config.yaml
arch: "vgg"
crop_scale_min: 0.8
translate: 0.06
color_jitter: 0.2
num_classes: [9, 9]
activation: "relu"
channel_attention: "se"
widths: [64, 112, 192]
downsampling: "max"
init: "torch_default"
beta1: 0.9
alpha: 2
epochs: 150.0
lr_schedule: "linear"
Rows from block 6 of a small image classifier, named by matrix and row number. Each number is 500 + 50 x the weight over its row's rms, rounded and kept within 0 to 999. All counts start at 0. Numbers have three digits each.
After each channel's rows are labels from the 100 images, of 14848, where the channel reaches its highest value: "top examples" is what is common among them; "colour at peak" is the nearest of a few named colours to the mean colour under the peak. Only what is clearly more common there than usual is listed. The data: close-ups of made-up surfaces with and without defects.
# conv: 3x3 conv (model.blocks.6.conv.weight, 112x112x3x3, each kernel summed), inputs 56-111

conv.4:504499502494497496503500486498498499502498506494496497498506499496501494476498502488493509498498441502502497498505493503501500491501501480504495483491498498497498494496
top examples: crack; brushed metal
colour at peak: grey

conv.6:498501500498499502497500501499499501501506498502502496502501499499500500501498501500496506501501498499501502501498500503501506500501500503497500497501501498498501500502
top examples: bright spot; wire mesh
colour at peak: pink

conv.97:494503500515512462502499512494498507502460504505519493498493503509512498496493427493493462505491386502502506498496499513506505499496510462489493493477382500491501488488
top examples: stone; smear; hole
colour at peak: pink

conv.35:500500499500500501502500499498500497500496499500502498499499499501500499498501502500498501497500497499500501501499500503501497500496500499500499497495501498499501498500
top examples: tiles
colour at peak: pink

conv.0:504495502498501496502504502501495497502501503502499505501499503497500502493500498498500503500495500500501501501505496497497498497499501498504500492493496496498500494500
top examples: stain; woven cloth
colour at peak: brown

conv.42:499501500502493499500497493488502502496489496498503499493495498502498498478496510497495496492492495498495493493496501495501493511501492494493497501496482501497501491502
top examples: circuit traces
colour at peak: green

conv.13:483511469508487519491498451431513476464500475516514489512491485478458473519488438510452475467503463537501484518480433426481463490440501468484535452523509422518542516497
top examples: carpet
colour at peak: grey

conv.104:500498501497502497501498501504500500503501500499499502500498502501496497500499501494495501497497503500496497499501486501496499493498496499500500492493500494497498498497
top examples: specks; stone; brushed metal
colour at peak: grey

conv.78:494508506485507492506499485501486514495518545500488492503491491508519474546504483508516508505498483502488516500473475508481505491495507490476492643480515503482519493494
top examples: bright spot; wire mesh
colour at peak: pink

conv.9:455522477522485506495485504471500495477505489491520499507484471505478487500472479486476495481505507497469489482479472468514513504481509500481501501522505501513504519480
top examples: stone; smear
colour at peak: pink

conv.107:497489498498495492497496510510488497499507502498504485511489491471500505476488496490499508498491468503489494496484495499501485499488511490506497480506481518503509492497
top examples: stain; tiles
colour at peak: brown

conv.62:486502482498510493482510505497486504496519487512517508515503486495503504504514481520496484509507534486506491506499515482519519497495501506503504468506500469490508501510
top examples: bright spot; leather
colour at peak: brown

conv.20:498500501489501502496501495502499501500494497499496492500502501499499501499501500499500493499504450502505498501493497506499498499500501495501497498487496502499499500501
top examples: bright spot; circuit traces; leather
colour at peak: white

conv.83:502501502497501501497495493500499499500494495498500497500501499491500501492500501500497496499501485498499498499500502503501499502498497498501500498496497500501500495501
top examples: tiles
colour at peak: pink; white

conv.109:439517492522485505524495508493484492490461521506521491495488478503480491479487471482484507493506466482485501508479466475490493484482521470482494490506499484505499483504
top examples: brushed metal; specks; stone
colour at peak: pink

conv.53:503491501507495495504503499504497495506500495504492499507505494501501502505497497500494510499494513503499502502503499492500496491495503498498505501495498510508500495496
top examples: crack; stone; brushed metal
colour at peak: grey

conv.16:497493500492513516485490467463500491501481481469490502469489512444500504462503528489493473480528501501487477483493505489508486506513487481502504461510506499503485524487
top examples: leather; no defect; defect: none; hole
colour at peak: brown

conv.57:503432498470490506487477454457512517532490517490510487494491525466473498490495498488480488490525488524510491513497488430479493438476504463499505456518502501482483535482
top examples: leather; no defect; defect: none; smear
colour at peak: brown

conv.106:502497500495499501497500500500501492501503498501498502490497502494501501493500498502496502499500505500499502499501500499493498498501497496501500498495503491498497496499
top examples: wire mesh; dent; bright spot
colour at peak: pink

conv.79:508492516494492539493517476453508487530518492478508493483481501431493499510483538507469529456540522493480468503461512502512511510487501479505534449508531513527509515476
top examples: wire mesh; hole
colour at peak: grey

conv.52:495484485497488492497482501482513498510482502494506492506487506475493497489498496483482478498498504534494499502495488468479487487491513470479503483515495483500503507480
top examples: stone
colour at peak: grey

conv.17:498475503484503496496495484491489493497498494479500499474498509456485489489496506484492514490508506507499498506512494490488494478494506485501501468503498492498487504484
top examples: specks; stone; brushed metal
colour at peak: grey

conv.23:490485501441465502482501527499499509514470484498465492499504487527497441513491485478459512513465544468497503484460507463470485486479469518480472498396463440407475524510
top examples: wood; specks
colour at peak: brown

conv.30:502494502496500500499497499500498498501499500500496501494497502498499500496501496498500504499500496501498498502501496496494499497498501495500500499499496495496499499498
top examples: dent; brushed metal; tiles
colour at peak: grey

conv.105:498497504508493501499494506506503500500501499500500492505498500491502498503487504503494512500491494498491496495491503503505487500501503501496497506505500507493508499506
top examples: stain; tiles
colour at peak: grey

conv.15:496491494497493504494497499502498494493499492500503492512497496484500491501490497500484515497497504493494494499508515507502501486495506494491492501510497507498506504492
top examples: smear; tiles; wire mesh
colour at peak: pink

conv.18:499500500497499501500501502499501500500500501500499498499499500501499499500498501500500501499499490501500500499500499500499498500498499498499500502496501499498499501500
top examples: wire mesh
colour at peak: grey

conv.41:439527513482475522496503432481557453509557484501464471459504494472497515478460545477490566501499468475488506471483445538485462473520487464480515460484565434501511467477
top examples: wire mesh; specks
colour at peak: grey

conv.37:495512496510496466504500501499496492496481496500517474490498501497499497476496456492495488492502490503497506497492483508509497465496499491500484475483447485498498489499
top examples: stone
colour at peak: pink

conv.84:509511501509494499495496488488499499511502502494498516471481504428500507497500518512492503490485479509498475501490513499495491517492485479491501493494500510494496475503
top examples: circuit traces
colour at peak: green

conv.63:500504488502495497500498488497500495493488490495505496492500501493498499480497499502502484495495507501499495500494507502501499508490499508495492505491495512494499472498
top examples: circuit traces
colour at peak: green

conv.33:426498513542490544490501491480558458545587507504462489472497495512497525495538604509480621525470471480484500522466466544481513475528499500496538482488624424499480482497
top examples: wire mesh
colour at peak: grey

conv.44:504487500499502494499501504502498505503502497501499499498497502496494502489500490500498507498493498500504500504500501495500498490500495499503500493497492500497492499498
top examples: stain; stone; brushed metal
colour at peak: grey

conv.1:506496504495496498501503478491497493508494503489495499498503506496496497486498492487498509488504494509504506493508491506503503488498497502504495480490494493495501494489
top examples: crack; brushed metal; stone
colour at peak: grey

conv.87:480514488515506494504498487512508484487482496501528492498487489510499499459485480498491479483486481491488503499487486492502506507505500513488493461495466487488514448503
top examples: stone
colour at peak: pink

conv.3:499479505475489492498498507496499502506486487491466492489499493503492481496505506496483495494501519490500481487490502478490499506491480497485489490486492495470482510495
top examples: hole; brushed metal; crack
colour at peak: grey

conv.56:503500492498492501492492478500507499496500480484487498503501494489495496479503515496488506493500502503496490484493507500503495510496493493507495507497503515509505493503
top examples: circuit traces; wire mesh
colour at peak: green

conv.26:500499500501500500500500499500499499500500497500500499500500500498501500482501500500500500500500488500500500500500501500500500500500500497501500492499499499500499498500
top examples: bright spot; wire mesh; tiles
colour at peak: white; pink

conv.111:500499500497500500502501500501496501498501507499497500498500499500498499505500503501499502501499499497500498501500501497496501500499499497499498511497502499498499500502
top examples: bright spot; wood
colour at peak: grey

conv.10:492488502498497501490499506487501499500496491496504489501493494494491500502495491491498503499498518497501501502490503488504497487495505495496488501501499514493497510494
top examples: stone; smear
colour at peak: pink

conv.25:510503492478475508466466520506529530511499494490522500518502500385495516447465522504486515476486466548476514467479512505502482531506518471482496558481496538531529504501
top examples: stone; specks
colour at peak: pink

conv.45:504499502498502497498497502500502493499498501501497497492498499499502499498499500504500502498501505500499501500500508494497498503502500499497496500499496505499496498501
top examples: wire mesh; hole; dent
colour at peak: grey

conv.69:500496502494501502499502494499501499502504503499501496497499500496499495500500500499495500499499499499498501497493500498495499498502496494496495513492503496498501494498
top examples: bright spot; tiles; scratch
colour at peak: pink; white

conv.7:498500499500500500499500500501500499499500499498500499499501499499501500495501499500499500500501491500501498500499500501501500499501500496501499498499501500501499498499
top examples: bright spot; wire mesh
colour at peak: white

conv.60:498498500500500500501499502501500499499500500500500500500500499500501500498499501500499501500497496501499500500499500499501499499501500499499499499498500498499500500499
top examples: stone
colour at peak: pink

conv.39:499500499498499500499500500500499501500502500501500499499499500499500500498500501501499501500500495499501499500500501500499500500500499498500500499497501499500500501501
top examples: bright spot; leather; wood
colour at peak: brown

conv.80:512474500445491489484495520493510502512472485495492476496496489498498503502480487486477491502485475512486508483479493490484473503494485491504498493484479495472489501494
top examples: stone
colour at peak: grey

conv.70:487466501488469477507500497527487470504458524500505526482500499435507509444486468491515473485448489536466509490491480505474465477534520507477488495484485507518497516469
top examples: tiles; stain; dent
colour at peak: grey

conv.27:497500498499495505493501503496501500504499496501502494500502499494498499506496502499495505502491507498502503497499506505498505498500499499499500508497495504501503503502
top examples: smear; tiles; wire mesh
colour at peak: pink; white

conv.88:495488503496494501497492503504500491499500495495498482498506497501500498481496502496494505499497489502497500494495501500501491494500500496505499495495500501508495500495
top examples: stone
colour at peak: pink

conv.95:464489454404497507512489508491451536508428494417469469500479569446472501524470482453544487525557645516525489445490443520466470471465512564528473474533524545532456565495
top examples: leather; hole; crack
colour at peak: brown

conv.55:505497501499502498500504505502495497496503503499493505497497503499500499494497499499501505501498498499498502501505498500495497500499502498502500496497496498499497495500
top examples: dent; brushed metal; tiles
colour at peak: grey

conv.73:501495496494496498497496504497507502502494497503501488509495500476497501484496501501488501501487492511493502496497501498498494503497498488499501492501493498501504484500
top examples: stone; specks
colour at peak: grey

conv.75:501502499500499498499501499501497499498500501499500503498499499500499498497500497499501501499499496501499499500501499499498500500499500497497498497498498499497499497500
top examples: hole; stone; brushed metal
colour at peak: brown